Rows from block 3 of a small class-conditioned image flow-matching model, named by matrix and row number. Rows with one number within an expert belong to one neuron, the router's apart. Each number is 128 + 32 x the weight over its row's rms, rounded and kept within 0 to 255. All counts start at 0.
Before each expert's rows are labels from the 100 images, of 14848 (inputs lightly noised), where the router gives the expert most weight on average: "strongest on" is what is common among them. Only what is clearly more common there than usual is listed. The data: pictures of board games with random positions, seen at a slant. In brackets: how many of the 100, against the usual share in percent.
# router: slot weights (model.blocks.3.mlp.router.weight, 32x160, trained with AdamW), inputs 80-159
# up: expert up (model.blocks.3.mlp.up, 32x32x160), inputs 80-159
# down: expert down (model.blocks.3.mlp.down, 32x160x32, transposed), outputs 80-159

# expert 18
strongest on: discs in an upright rack (100 vs 16.3); nearly full (99 vs 33.9); second side has more (91 vs 45.5)
router.18 [ 94 119  72 120 140  65 111 177 175 141 137  95 164 166 150  81 146 103 101 154  86  91 112 149 146  98 153 148 125  95 122 168 142 157 118 123 143 184 109 104  89 127 152 102 106 123  79 121 178 156 113  98 157 163  87 179 152 156 108  91 191  46 107  84  96 107 159 167 158 133  92  89 197 167 161 149 123 128 150 134]
up.0 [ 99 115  61 185  59 144  82 143 147 105 145 137 167 130 112  83 148 121  99 151  99 157  92 170  75 116 127 146 152 176  90 150 110 140 124  63 134 116 102 133 143 112 116 150 169 155 149 188 114 100 105 114 167 163 109 174 133 246  91 167 152 178 135 132 153 147 161 128  57 164  86 177 165 105  90 137 106 136 170 147]
down.0 [124 114 160  79 165 117 200  87 136 167 128 123 101  83 201 169 106 115 132 137 109 156 159  87  87  70 164 127 129  68 114  95 163  81 132 179 165 169 180 156 118 134  93 100  90 132 162 122 156 116 129 158 183 146 136  71 120  88 138 101  94  79 148 104 101 143 117 190 139 126 198 137 118 130 162  88 150 129 105 126]
up.1 [177 159 160 105 175 109 146 128 175  42 129 147 173 159 124  96 102 121  75 159 207 146 113 116 131 164 128 130 141 153 193 125  95  95 154 119 132 103 105 136 154 129 134 141 117 104  79 153  79 170 129 177 152 163  98  83  96 153  99  75 111 185  86 110  92 114 158 110 132 143 153 105 124 128 183  75 137 121  89 116]
down.1 [101 108 135 115 111 101  82 129 140 117  79 114 122  91 152 133  97  70 149  88 149 119 105 186 115  46 155 132 115 110 140 126 134 171 116 133  80 126 183 100 141 184 109 111 146 113 134 103 171  87 118  93 143 150 103  83 148  43 134 142 171 123 170 159 119 100 116 132 138 204  58 123 166 122  68 167 132 151 132 194]
up.2 [141 179 156  59 114 192 142  61 147 132 137  99 126 143 144 139 137 102 148  85 154 193 100 117  86 136  55 144 135 154 132 129  95 121 157 112 113 141  67 114 119 150  60 114 126 186 133 153  57 103 182 109  95  92 147 151 101 137 181 164 136 136 160 135 123 101 157 142 152 131 140 131 148 138 106 138  68 127 128 152]
down.2 [153 134 120 141 109 136  77 100  98 127 136  72 140 108  85 128 109 153 189 142  92 103 144 114 121 144 140  88 115 129 137  78  94 149 154 139  78 150 107 144  86 169  74  78 157 126 159  92 168 140 129 120 133 133 116  85 129  91 120 215  64 184  80 115 180 174 163 123 118 111 114 181 104  95 137 114 137  98  84 127]
up.3 [127  98 137 116 156 152 148 126 105  77 124  92 160 159  90  77 152 119 130 188  92 187  74  91  52 137 141 122 197 157 120 177 180 111 168 138 138 143 146 182  98 158 148 106  77 165 143 147 159 102 178 208 126 123 108  73 102 223 100 161 152  86 143 153 168 175 128 143 170 151 185 141  94 102 136 101 119 140 133 152]
down.3 [132 116 112 122 140 103  70 170 203 123 157 135 134  98 147 114 131 165 153 138 175 134 193 121 155 168 172 104 115 168 145  77  76 149  97  72 140 112 126  77 140 156 133 179  61 130 128 158 119 153 100 138 101 138 117 150  90  91 147 112  86 101 123 135 169 115 177 187 138  82 141 209 128 129 137 140 101 152 103 167]
up.4 [172 121 140 123 133 152 114  64 114 170 132 148 168 100 147 113 103 174  99  96 108  84 149 158 109 136 172 163 116 109  82 150  91  97 139 141  47  93 138  94 165 112 103 107  95 167 162 114 116 115  88 150 131 162  50  94 129 103 161  78 134 142 135 105 173 136 112 104 106 153 127 190 137 129 138 196 142 139 110 181]
down.4 [ 96 131 202 109 159  89 148 198 120 143 169 122 141 103 105 124 161 108 122  94 117 138 126 145 196 158 112 130 138 135 128 101 103 118 146 153 159 123 161 186 105 159 102 157 151  50 102 134  59 105 153  66 139  95 221 137 141 136 102 128 116 122 112 172 106 103 121 150 164 167 124 118 144  82 112 137 160  71 110  45]
up.5 [149  91 113 149 141 154 191 143 173  86 125 119 141 163 119 106  63 142 158  95 111 160 187 125 123 161  96 133  74 133 132  99 129  66 126  74 118 174 108 133 119 112 127 118 102 107  88 135 135 116 126 110 121  94 110 179  98 134 113 128 109 101 141 174  95 129 184 175 163 128  82 165 158 133 120 137  80 138  41 142]
down.5 [ 75 126 153 125 117 120  63 110 103 140 194  85  96 165  91 131 141 116  93 179 117 167  48 183 137 132 137 127 153 103 110 142 165 140 141 121 127  58 130 161 111 152 113 156 150 111  78 142 115  98 136 173  89 171 170  85 106 115  88 127  72  93 129  68 126 104 153 111 117 108 176  96 129 160 147 106 154 102 168  83]
up.6 [111  94  80  64 165  80  87 154  76 168 156 100 166 116 104 167 146  97 157 158  92  96  99  77 140  73 160  87 104  66 143 171 104 120  96 154 161 151 112 148  99 144 101 180 120 157 158  62 146 120 132 179 121  79 114  81 116 121 107  73  73 185 112 187  85 159 109 141 115  80 221 102  83 102 145 126 154 141 105 104]
down.6 [151 118 150 174 125 177 149 155 138 119  96 105 167 166 125 115  66 190 106 121 150 121 105 129 137 137 170 147 174 183 162 146 120 118 180 141 138 136 193  94 159 147 154  65 130  91 113 154 205 154 112 146  99 154 118 126 121 153  95 147 122  99 143  72 143  60 149 179 151 148 158 142  94 147  93 136 153 152 190 121]
up.7 [100  83 129  98 159 133  91  58 125 148  96 122 144  95 124 112 102 120 110  59 138 169 167 181 159 126  76 151  82  88 112 109 162 156 126  89 181 103 115 179 139 124 180 114 127 145 131 176  91 138 164 137  73 165 145 154  76 104 120  86 152 157 140 127 109  72  60 131 142  88 149  99 166  95  94 152 125 142 165 117]
down.7 [148 144 152 144  84 115 149 101 124 120 130 135 140 173 126 109 117 169 119 100 135 177  86 121 172 146  98 149  99 184 124 155  80 143 118 158  66 121 128  43 128 112  97 139 132 117 131  89  96  92 133 175  70  39  95 163 164 160 195 140  78 167 113 111 137 147 109 149 129 124 118 130 116 155 170 123 166 125 122  49]
up.8 [170 162 120 116  73 140 100 157 128 108 159 111 103 182 153 133  65 166 168 159 131 121  93 126 142 175 125 133 130 146  95 198  91  93 139 127 195 160  91 112 129  87  82 107 173 141 139  78 106 136 109 121 154 104 100 100 128 133 157 157 122 115 116  85 152 219 133 136 186 126 152 142 145 238 146  99  54 192 111 192]
down.8 [166 111 109 143 141 105 123 148 127 128 149 107  86 175 111  78 119 135 157 163  87 102  93 119 146 137 151 123 157  95 153 171 114 140 150  80  42 183 100 140 125 113 138 140 108 126 130 135 163  71 123 105 123 125 186 120  54 112  85  83  91  76 156 133 119 125 188 156 130 135 100 124 147  92  98 163 137 172 142 137]
up.9 [183 133 171 138 151 104  94 115 165  90 104 118 120 114 141 134 149  86 184 133 101 142 121  82 148 150 155  57 164 116  83  98  94 111 179 133  87  79  98 169 171 111  74 160 120 181 139 170 105 128 111 114 121 125 126  77 133 124 138  90 140 131 118 107 107  86 173 109  73 122 105 124 152 103 146 179 126 163  73 135]
down.9 [ 61 150 127 130  90  81 130 113 120 156 155 115 142 127  69 137 145  54 114 172 143  97  49 178  94 145  83 122 127 103 181 118 166 145 118 160 169 148 168 178 115 157 169 120 132  91 113 125 132 133 101  58 128  70 143 156 127 115  94 183 191 114 130 142 117 127 129 155 136 176 154 107 135 148  97 126 131 133 148 133]

# expert 0
strongest on: noughts and crosses (66 vs 16.9)
router.0 [132 120 161 123 169 125 132  97  92 122 136 124 138  85 154 147 114 157 107 108  89 148  68 131  97 153 170 126  90 119 143 149 125  82 166 118 140 106  75 174 110  86 116  96  61 203 180 141  83 127 122 102 157 148 149 145 157 144 160 102 134 104  66 174  95 150 167 107 107  49 103 106  64  94  77 196  87 115  81 110]
up.0 [144 152 138  48 156 134  90 105 136 215  72 154 115 117  94 118  68 106  77 104 138 134  96 143  86 127 113 200 153 109 134 158 141 186 131 129 114 164  98 117 117  70 119 191 164 176 158 163  64  85 127 134   0 126 146 136 145 141 147  51 124  93  81 107 120 121 139 160 126 152 216 108 132  74  53 159 118 130 155 140]
down.0 [122 106 123 152 106 138 133 138 182  88 121 191 135 122  90 156 116 159 135 107  65 133 181 195 123 174 106  70 136 158  94  69 136 121 101 112 132 107 141 192 154 224 150 108 114 167 138 121 182 149 126 132 166  93 124 162 142 111  67 127 108  97 126 180 109 135 113 153 131 107 113  99 109 120 163 136 142  88 117 137]
up.1 [ 96 124 158 186  93 143 136  85 132 149 173 105 164 116 144 107 130 125 115 185  99  96  75 108 176 125 133 118 146 158 103 179 123  93 113 123 135 121 162 127 161 130 105  91 154 158 176 171 125 153 207 165 114 147 119 151  91  35 103 152 132 139 114  81 154 137  99 131 107 134  65 137 175 139 186 119 171 146 140  84]
down.1 [119 126 151 155 115 123 128 141 129 109 104 113 148 108 122 136 180 127 156 116 187 160 153 131 114 149 122 181 122 115 158  95 128 158 159 179 153  75 108 155  75 171 105 170 118 160 107  83 133 115  49 154 167 136  88 104 166 127 128  81 107 108 135 146 140 119 108 169 169 154 135  89 144 177 160 121 136 120 110 237]
up.2 [117  90 102 175  87 135 136 164 121  85 213 170 170 144 164 140 128 121 108 123 142 161 101  93 102  89 113 153 100 114 132 128 113 142 130 127 149 158 140  94  91 167 130 152 162 104  98 135 128  83 107 187 166 100 101 168 111 122 116 222  92 185 142 175 140 120  52 144 104 177 100 173 115  89 108 109 107 118 120 128]
down.2 [170 163 176 113 118  61 165 152 151 111 132 118  89 119  95 196 130 108 115 117 138 124 132 119 112 136  85 142 183 112 163  68 155 101 149 114 185  92 121 157 166 132 156 195 117 115 123 100 123 121 124 172 130 142  89 133  76 166 125 160  98  88 123 186 137 135  62 149 109 152 130 130 102 122 116 128 110 144 113 150]
up.3 [124  81 146 156 147  86 154 108 116 182  88 142 156  95 145 112  78 117  69 176  68  88 128 136  83 110 192 134  96 128 105 118 101  71  80 141 173 111 123 136 128 146 247  61 160 153  75 120 128 126  92 155 169  71  56 118 148 158 134  99 145 130  71 104 147 144 146 139 114 116 129 179 120 118 155  92 147 167 112 135]
down.3 [ 91 153 132 133  89 128 132 121 142 105 166 137 173 116 176 160  57 156 104  92 146 168 114 118 157 148 110 127 136 154 129 143 148 131 145 143 170 177 137 120 165 118 108 146 144  78 200 175 123 143 132 144 162 204 190 140 129  84 162 183 111 100 128 173  86  76  93 133 134 152 142 115  92 196  52 114 129 115 159 102]
up.4 [ 90 121  76 124 143 151 146  69 126 166  88 196 182 154 164 107 120 181  58 170  87 149 124 166 145  89 118 155 192 127 120 144 159 129 127 128 160 127 155 170  96 117  94 144  96 102 187 128 152  88 122 162 128 128 161 143 145 151 126 105 170 127 110  76 103  90 124 105 135 131 135 140 120 150 108 143 134 108 180 192]
down.4 [154 121 128  47 127 149  57 162 129 139 126 105 113 129 137 120 110 148 145  62 173 199  70 170  80 140 146 122  70 114 131 147 128  69 147 159  83 134  85 160  95 100 106 165 141 145 133 147  94 141 145 101 113  94 124 179 104  60 143 171  89 130 186 149  95 125 168 189 170 160 117 148 140  85  93 160  75 122 122  71]
up.5 [119  93 106 144 173 101 157 132 151 120 118 157 115 112 140  94  97 121 117 111 174 125 116 169 164  72 126 198 176 145 139 131  56 105  74  73 112 157 202 134 125 182 178 105 127  94 119 107 156 134  98 196  77 117  56 180 112 145  70 162 149 131  67  98 146 112 108 144 119 124 121 149 130 147 144 148 137  89  77 160]
down.5 [142  96  78  87 119 167 143 105  66 155 132 143 104 165 113 183 117  85 104 135 140 147 136 112 113 101 143  57 100  73 103  91 200 101 137  95 118 158 122 138 126 114  94 154 146 136 140 140  99 116 145  56 154 118 137 115 154  79 225 133 145 125 159 172 140 110 164  81 116 147 153 161 135 113 141  95 127 160 183 115]
up.6 [129 127 140 147  94 133  47 121 107  98 134 139  77 113 164 115 137 164 122  79 101 120 120 163 151 157  88  80 114 144 138 144 166 137  99 149 104 110 183 132  58 160 106 131 117  81  83 130 124 132 145 160 107 151 119 141  75 146 150 148 127 103  58 193 105 138 129 178 128 130 112  93 143  99 140 155 177 113 118 142]
down.6 [106 129 155 136 151  84  61 176 166  95 134  91 148  98 140 106 120 146 156 168 109 102 140  97 184 101 117 118 110 162 135  50 117 202 112 148 205 148  61 127 142 160 134 140 132 129 131 167  91 124 101 112 133 203 111 121 113 134 139 183 107 102 152 105 164  93 150 159 177 117 144 178  84  68 149 130 143  99 141  37]
up.7 [ 88 124  96 151 199 147 101 122 148 105 163 168 104 145  46 148 121 121 131 152  85 122  93 148 105 159 126 118  76 174 110 177 115 116 127  85 135 110 118 175 132 165  85 107  73 203 130 148 192 187 114 126 137 118 187 110  96 118  97 117  66  88 148 143 109 114 164 148 101 116 106  97 110  89 159 146 149 132 152 136]
down.7 [147 162 179  66 163 125 196  92 155 116 140 179  73 103 135 155  83 154 100 126 146 119 151 177 129 130 139 136 152  60 119 136 145 143 145 160 144 100 142 127 163  92 106 157 168  82 157 153  96 118 108 113 112 121  90 162 149 164  93 122 185  66 133 158  52 106 162 135 123 121 165 134 145 170  75 106 129 120  91 104]
up.8 [ 95 152 139 141 124 165  80 124  90 123 157 105  95 155  91 132  87 166  97 139  55  71  94  96  76  93 149 136 167 183 149 108 173 115 138 164 180  62 131 111 124 117  84 120 115 130 160 162 144 181 116 107 123  99 213 110 127 122 120  97  81  45 156 109 153 132 141 109 117  90 140 168  62 140 140 160 103 133 131  74]
down.8 [106 110 138 140 158 160 115 116 145 136 156 107 133 159 108 156  64 155  85  67 127  97  81 127  93  84 178 142 148 129 115 115 157 171  82 142 140  63  91  85 166 110 107  92 140 168 132 157 131 143 124 112 172 112 178 103 153 162 105 129 142 126 177 114 185 224 121 136  81 122  58 190 121 154 103 146  65 130 143  85]
up.9 [189 120 116 119  69  74 183  67 120  60 128 121  97 124 143  95 135 178 165 193 125 154  68 132 129 146 144 111 198 108 172 105 162 130  85 198 113 145 186 165 145 122  75 144  96  88 129  44 160 142 134 112 128  99 164 106 118  70 121 125 107  81 144  91 148 123 107 130 108 187 138 166 146 112 180 138 171 168  94 116]
down.9 [117 130 131 186 141 122 129 130  93 162 103  88 124 136 179 175  95  48 109  63 133  77 169  74 107 147 163  69 136 133 142 154 104  74 115  40 143 142 106 105 149 144 156  92 120 126  83 116 132  85 109 145 145 146 127 130 128 171  95 129 187 159 113 182 135 123 178  99 150 103 109 120 154 146 160 128  36 145 125 178]

# expert 20
strongest on: discs on a green board (45 vs 16.9)
router.20 [137 166 148  89 138 106 114 139 133 127 129 184  98 186 116 186 107 131 129  65 144 132 146 169 108  94 116  97 120 164 110  80  82 121 177 127 135 145  82 157 160 125 109 139 138  98 155 130  72 132 112 105 108  82 149 134 181 126 153 117 165  70 139  99 102 100 125 145  72 102 108 108  84 132  91 118 121  78 111  72]
up.0 [120 132 127 167 150 164  99 100 141 133 133 190 180 113  80 112 119 124 139 119  76 108 148 101 172 136  93 141 150 124 159 100 104 160 102 102  64 106 125  90 110 149 153 111 145 193 143 161 169 104 198 232  76 133  89 100  97 112 119 152 123 204 146 146 150  88 188 172 148 130 143 100 199  68 140 132 131 180 156 118]
down.0 [ 99 141 173 111 124 135 131 151 100 187 138  91  63 143 157  87 122  95 116 139 121  69 100 141 172 134  93 138  76 185  75 169 103 146 164  69 112 157  55 167 112 127  99 129  87  92  85 194 140 113 127 124  90 139 102 125 105  97 158 154 133  59 162 188  67 152 120  89 121 186 136 111 120 144 142  75 159 119 142 111]
up.1 [192 117 128 132  88 101 179 116 104  91 124 148 141 111 104 118 157  95 110 124 146 121 138  87 102 124 119 198 175 125 143 152  93 114 123 112 188 113  99 149 166 137 126 108 143 164 110 163 143 126 137 202 105 144 156  86 144 106 172 140 152 160 130 185  83 162 105 100 116 173 160 140 155 167 138 131  60 194 107 170]
down.1 [116 107  98 138 125 152 130 111 103 121 155 116 191  79  86 114 119  87  93 103  68 108 154 190 184 142 111 137 103 133 128  88 127 130 117 155  54  98 138 141 166 115 142 152 119 138 102 114 204  75 113 111  70 139  98 110 123 123  65  89 112 150 141 153 156  67 122 153 183 161 129 118 156 101 152 100 126  72 165 153]
up.2 [134 109 152  98 137 139 169  92 121  90 102 107 131  91 126 125 120 120  86 119 111 129 173 149 111  93  81 131 149 130 146  87 119 111 124 117  72  97 118 137 147 115 131 110  94  96 108 139 148 155 155 143  89 143 159  80 104  89 132 104 137 172 145  55 155  84 170 169 175 121 168 191 115  88 135  82  90 100 137 152]
down.2 [176 180  67 127 106 114 138 114 145 146 144  87 152 215 134 163 108 141 139 143 144  91 167 129 184 122 132 157 133 123  86 146 114 117  96 138 207 144  88  73 175 104 126 147 174 185 140 144 102 124 133 176 162 152  99 121 182 183 137 107 103 171 126 206 162 170  87 126 125 132 115  90 169 121 137 115  58 162  87 171]
up.3 [ 90 154 195 138 127 109 136 106  92  52 120 174  53  96 143  85 140 170 136 116 120 129 125  80  66 147 119 136  60 104 118 140 193 122 177 142  96  93 133 151 134 138 104 164 152 143 127 141 121 154 167  85 166 118 130 115 132 155 111 112 114 142 137 197 136 173 174  81  70 165 137 135 119 142 148 166 132 119  48 115]
down.3 [172 151 151 153  95 133 121 144 189 120  95 106 147 113 126 122 120 179 104 158 163  75 151 129 183 115 185  96 171 134 158 156 157 106 131 131 141 154  97 148  96 146 140 136  98 115 120 137  87 131 144 114 139 214  91 178  96  77 139 218 155 184 176 134 156 107 163  44 126 155 143 141 120  97  91 145 110  90 151 167]
up.4 [111 100 106 114 190 154 174 127 141 231 161 127 150 172  99  78 157 108 138 124 114  77 118 176 116 107 161  33 168 151  77 168 101 128  61 119 197 157 107  95 165  55 123 164 123 164 153 170 123 122 140 162 132 143 101  94 154 147 219 127 152 155 118 141  78 129 104 120 124 104  93 147 128 116 118 180 107 111 140 117]
down.4 [161 160 139  86  76 133 137 119 108  54  99 114 109  97 109 133 132 147 131 148  98 100 115 140  95 155 134 145  77 152 143  73  98 109 154 162  91 162  89 180 102 136 147 128  76 141 135  98 143 127  77 121 150 127 143 199 117  96 115  99 147 123 149  89 154  97 183  74 103 125 127 135 112 165 119  98 141 139 165 180]
up.5 [128 117 122  75 151 105 105  84 146 141 106  63 170 132 108 138 123 113 143 126 106 157 172 147 105 156 114 129 116 157 105  91 144 148 155 107  48 134 166 167  99 129  95 140 154 125  99 140  81 119 137 104  58 155  59 154  96 112  92  95 154 151  97 114 164 100  82 156 150 159 153 164 148 109 130 123 161 115 104 119]
down.5 [150 164 168 113 130 143 130 154 144 142 116  89 112 123 139  87 158 156 162 131 140 116  63  93 125 104 126 150  99  48 129 164 100 118 108  84 176 136 153 106 126  63 137 106  70 137 137 151 100 124 155 139 135 128  86 119 148 127 161  80 107 106 139 157 110 149 168 151 153 132 108 103 132 143 154 144 118 162 149 185]
up.6 [126 160  81 120 164 123 129 112  98 135  99 131 192 154  91 122  91 180 114 115 159 147 100 143 153  65  40 162 102 126 173 143 146 127 147  65 112  92 130 125 140 114 113 156  93 126 126 125 169 150 171 108  52 144  78 151  88 133 139 134 115 101  66  95  98 119 132 114 134 131 143  86  78 115 128 168 168 117 182 156]
down.6 [146  92 182 123 150 127 115 131 173 153 184  99 125  76 177 150 173 112 121 102  79 103 140 130 131 171 173 110 175 140 119 117  74 124  90 107 162 139 128 130 128  87 175  48  83 198 134 181 147  84  87 148 184  82 154 120 115 153 128 100 178 109 178 102 145 139 145 142 182 128  92 152 193 124 126 107  91 135 143 108]
up.7 [ 36 142 156 133 112 130 158 105  71 159 153 113 112 108 102 128 210 180 177 125 100 116 131  94 122  98 191 171 110 128 149 128 139 144 145 167 103 100 144  87 101 159 159 114 135 150 153 224 132  83 137  31 139 113 160 132 119 170  96 138 110  85  82 133  90 134  79 112  88 164 130 131 123 196 102 161 168 136 116 132]
down.7 [125 129 156 116  97 117  89  96 138 186 160  69 117  95 212 120 176 128 148 112 133 137 137 136 128 153 106 136  95 134 165 124 198  69  93 131 107  89 115  85 162 151 103 131 143 107 194 209 123  70 114 111 145 145 147  78  93 115 129 135 141 148 172 167 165  91 120  99 183 111 158 140 146 176 151 138 122 134 125 107]
up.8 [108 119 130 128 155 124 115 186  73 133 135 133 176 107  77 120 112 115 132  90  69 107 139 117 100  92 172 118 167 151 137 144 113 177 167 102  83  88 203 160 145 142 154  68  74 172 156 125 103 111 115 178  51  67 148 132 105 164 129  90 154 105 145  80 186 128 157 156 174 135 137 103 172 107  84 122  80 115 191  53]
down.8 [164 144 111 134 197 118 126 150 111 128 189 125  92 145 129 162  63  81 100 134 101 114 135 124 133 119 151 164  76 123  52 137  36 120 147 106 149 167 150 163 156  79 134 102 152  73 132 158 115 108 129 131 117  78 137 146 146  75  83  83  87 101 114 102  74 129 166 165 117  84  97  82 132 166  46 133 115 101  72 152]
up.9 [116 121 153 105 108 153 144 123  88 126 219 120  97 134 135 113 195 155 143 113 160  82 188  72  74  93 105  92 131 125  87 151 140  78 146 109 132 103 132 155 111 108 124 153 153 115 168  96 158 118 138  87  82 108 101 129 164 130 176 120 101 182 118  54 108 131 119 101 115  83 108 115  74  90 101  79 183 106 133  67]
down.9 [119 127 139 130 129 184 154 172 142  83  94 149 112  86 107  94 126  83 110 102 134 142 118 210 122 120 109  91 136 116 118 174 106 140 121 160  79 152  94  99 164  82 164 144 110  87 130 152  94 162 154 181 143 130 124 174 109  94 161 117 162 172 159 120 149  84  74 164 116 118 158 144 113 112 157 164 149 134  74 199]

# expert 21
strongest on: noughts and crosses (40 vs 16.9); stones on a line grid (38 vs 16.8)
router.21 [139 149 151  88 161  93 186 144 175 137 145 183 110 138  75 132 105 145  98  88 141 159 156 140  29 137 163 133 140 121 137 126  82 111 161  93 132  85 123 130 154 122 122 157  90 178 178 152 117 128 168 117 141  97 174 140 153 102 152  74  95 134 110 149 126 138 133 150 116  94 156 135  93 103 137  58  47 110 107  69]
up.0 [131 132 108 175  82 152  69 205  87  82 149 158 104 118 119 131 105 121 129  95 157 144 145 124 115 150 105 132 136 130 159 120 214 127 129 140 122 108 148 185 130 135 137  94 175 212 162 125 122 134 122 155 161 154 156 161 185 144 137 134 125 113 117 238 129 178 156 136 133  99 128 144 121  85 160 158  89 173 137 137]
down.0 [ 69  79 126 139 165 159 137 180 100 173 131 193 102 131 150 110  92 123 108 141 118 141 130 102 118 181 138 168 143 122 169 166 174 134 216 124 101 132  89 138 124 143 129 120 168  75 164  84 117 178 131  91 145 138  71 133 101  98 102 101 134 132 128 142 135  67 108  60  44 133 163 104 117 109 128 171 176 154 138 132]
up.1 [ 94  64 123 100 139 180  45 129 120 138 120 130 147  39 153 125  74 151 104 175 124 114 119 174  97 130 106 129 118 117 152 122 185 144 154 122 153  95 125 177 129 117 117 156 196 108 105  87 147 226 115 150 145 139 131 159 110 164  75 121 114 153  94 171 114 154 157 119  95 152 195  91 134 124  93 157 149  79 130 125]
down.1 [135 184 116 170 186  99 175 146 138 168  93  93 112 136 126 156 118  71 125  73 136  68 127 120 198 145  91 135 174 142 122 143 126 162  91 122 141 173 144 131 151 113 150  97 118  93  61 184 114  51 147 154 155 102 126  73 112 116 137 122 167 129 154  92 118 120  84 131 114 131  68 149 106 173 102 103  88 148 136 173]
up.2 [162 103 117 143 124 128  67 147 103 104 130 105 108 109 149 132 116  65 167 131 150 145 116 133 111 178  85 149 170 125  72 107 111 141 150 152 131 130 153 142  68 159  93 130  75 119  93 119 158 139  88 107  68 124 135 119  93  60 119 113 186 142 158 107 118  79 166 151 188 201 125 104 198 139  71 141 141 127  92 142]
down.2 [147 141 174 126 123 116 158 135 183 137 161 138  98 146  94 102 142 108 113 175 128 120 116  96 155 117 124 129 107  91 147 115 118  92  76  93 136 145 154 150 204 137 221 126 141 143 153 112 121  35 166 168 127 156 105 178 136 123 105 130  99 156  80  79 155 166  93 104  99 103 151 135 101  90 124  99 137 128 115 141]
up.3 [144 161 147 211 101 131 111 146 113 116 180 124 143 145 155 136 155 128 183 112 160 128 163 159 126 128 164 102 140 171 201 183 133 131 121 155 117  91 171 149 107 146 134 130 119 110 187 140  77 189 118  62 137 108 193 145 106 188 161  97 145 118 166 126  99 177 141  58 118 140 134 140 140 135  88 129 117 127 111 183]
down.3 [193 111 136 149 132  96 140 123 143 224 141 121 169 118 153 141 160 145 120 130 149 137 172 143 126 116 156 130 166 135 165  99 161 101  84 126 138  89  83 115 176 161  71 115 153  73 126 151  90 137 139 152 146 160 129 111 116 137 145 125 142 164 144 126 135 126 104 110  95 122 126 189 147 143 152 103 146 178 103  89]
up.4 [ 75 132 121 148 181 194 101 123 137 197 103 174 115 130 138 144 112  86 184 142 169 133  94 192 146 118 101 137 142 108  67 119 103 146 156 127 122 154 140 161 155 130 116 124  75 170 118 148 105 129 114 163  81 136  99 130 125 119 132 103 143  77 135 130 151 111 133 184 180 146 120 140 134 132  86 121  98  83 116 147]
down.4 [202 144 159 140  66 101 127 140 128 120 111  58 162  95 137 140 144 153 116 162 134 126 167 134 152 109 153 116 126 140 129  93 159  90 120 140 111 115 102 145 111 154 132 151  89  93 107 116 146 136 142 140 159 169  81 129  85 122  68 144 126 211 142 152 120 138 124 109  72 155 132 126 156 146 132 175 175 131 127 168]
up.5 [158 156  79 107 133 136 195 158  79  77  81 108 151 116  93 145 106  92 161  96 132 127 155 144  74  17 175  97 152 105  83 163 129  97 111  76 127 122 176 105 156 128 159 128  58 122  71 100 102  96 160 105 125 162  91 162 126 143 145 135 179 119  93 133 119 103  81 102  85 114 149 120 108 154 146 111 126 174 114 107]
down.5 [126 140 111 118 119 109 159  89 121 100 214 161 129 149 182 139 134 151  88 134  80 106 117 142 120 114 114  47 157 109 140  77 124 182 101 147 131 162 126 144 160  80  92  98 132 170 158  75 117 129  73 123 122  93  99 152 168 167 109  38 147 162 179 128 197 116 125 153 161 131 113  92 136 128 136 126 101  71 186 144]
up.6 [137  91 155 163 112 205  87 122 123 173 150 119 161 110 132 121  88 152 142  85 118  98 137 131 226 161  40 142 156 142  85  91 141 176 109 125 140 196  75 131 118  96 142 159 125 131 110 103  93 173 160  85 133 179  77 128 141 116 102 150 206 134 123 112  87  97 180 133 113 136  68  95 130 132 148 188 111 121 157 119]
down.6 [ 92 149 109 135 154 117 135 136 123  80  92 103 104 108 141 161 130 100 104 103 160 146  85 122 112 101 164 117 117 131 244 157 112 116 118  31 119 129 149 156 191 113 134 141 146  99  84 212 182 127 125 175 158 155 161 112 164 140 119 132 118 136 144 121  86 129 133 100 129 129 113 167  96 141  51 110 152 138  85 140]
up.7 [119 136  67 163  70 129 111 152 111 120 131 146 165 202  64 158 155 126 114 130  99 155 110 159 143 136  79  90 160 132 109 186 129 135 147 121 110 167  66 156  73 136 148 128 130 137 142 163 125  95 150  72  89 110 134 174 138 101 127 152 128 120 163 144 133  98  88 146  95  74 104 108  94 156 128 170  95 169 155 178]
down.7 [104 126 130 168 113  93 119 187  81 142 113 113 196 103 103 131 121  55 111 122 136  65 122 149 196  66 125  96 123 158 110 213  89 149  78  82 134 199 103 142 137 100 111 165 108 130 120 139 127 119 167 112 144 160 172 146 133  93  70 128 103 130 132 104 134  91 168 140 131 112 129 119 150 148  86 180 149 175 103 183]
up.8 [115 157 123 144  91 135 100 161  68 147 170  73  88  97 136 143 156 166 134 120 138 118 150 130 127 118  99 131  78 178 141  88 206 105 136 141 103 165 133 132  30 164 155 135 158 159 155 203 158  79 102  60 122 164 158 140 130 121  84 135  77  76 131 171 122 128  98  87 115 147 153 136 127 154 134 144 172 138  88 105]
down.8 [100 165 102 172 127 113 115 118 136 150 160  96 146 102 160 153 132 117 133 107  92 133 188 153 143 126 129 105 118  75 142 119 113  98  84 147 116  55 160 143  58 162 149 156 122 118 182 133 110 119 133  84 130  97 123  70 138 153 135 161  75  91  79 156 177 149 140 130 183 148 109 120 159 154 157 127 112 124 125  98]
up.9 [156 111 145 132  79 128 117 117 151  74 149 127  99 148 132 169 141 107 174 135 155 150 131 138 120 140 136 142 113 110  91 116 129 136 125 128 115 155 123 158 148 193 148 146 174 122 161 137  97 146 119 118 164 144 181 152 151 110 152 101 174 139 183 189 201  88 107 113 132 182 114 114 113 135 147 118  47 121  67 165]
down.9 [137 127 103 190 148 130 163 119 112 182  95 133 131  91 127 172 134 126 107 169  95 145 189 139 128 139 119 196 178 156 175  91 149 124 159 146 140 113 103 125 142  84 101 115 197 127 206  45 185 113 153  79 120 115 112  74 128 134 122  94 124 103 121  74 102 126 118 195 137 127 144 103 137 165  99 147 154 172 130 181]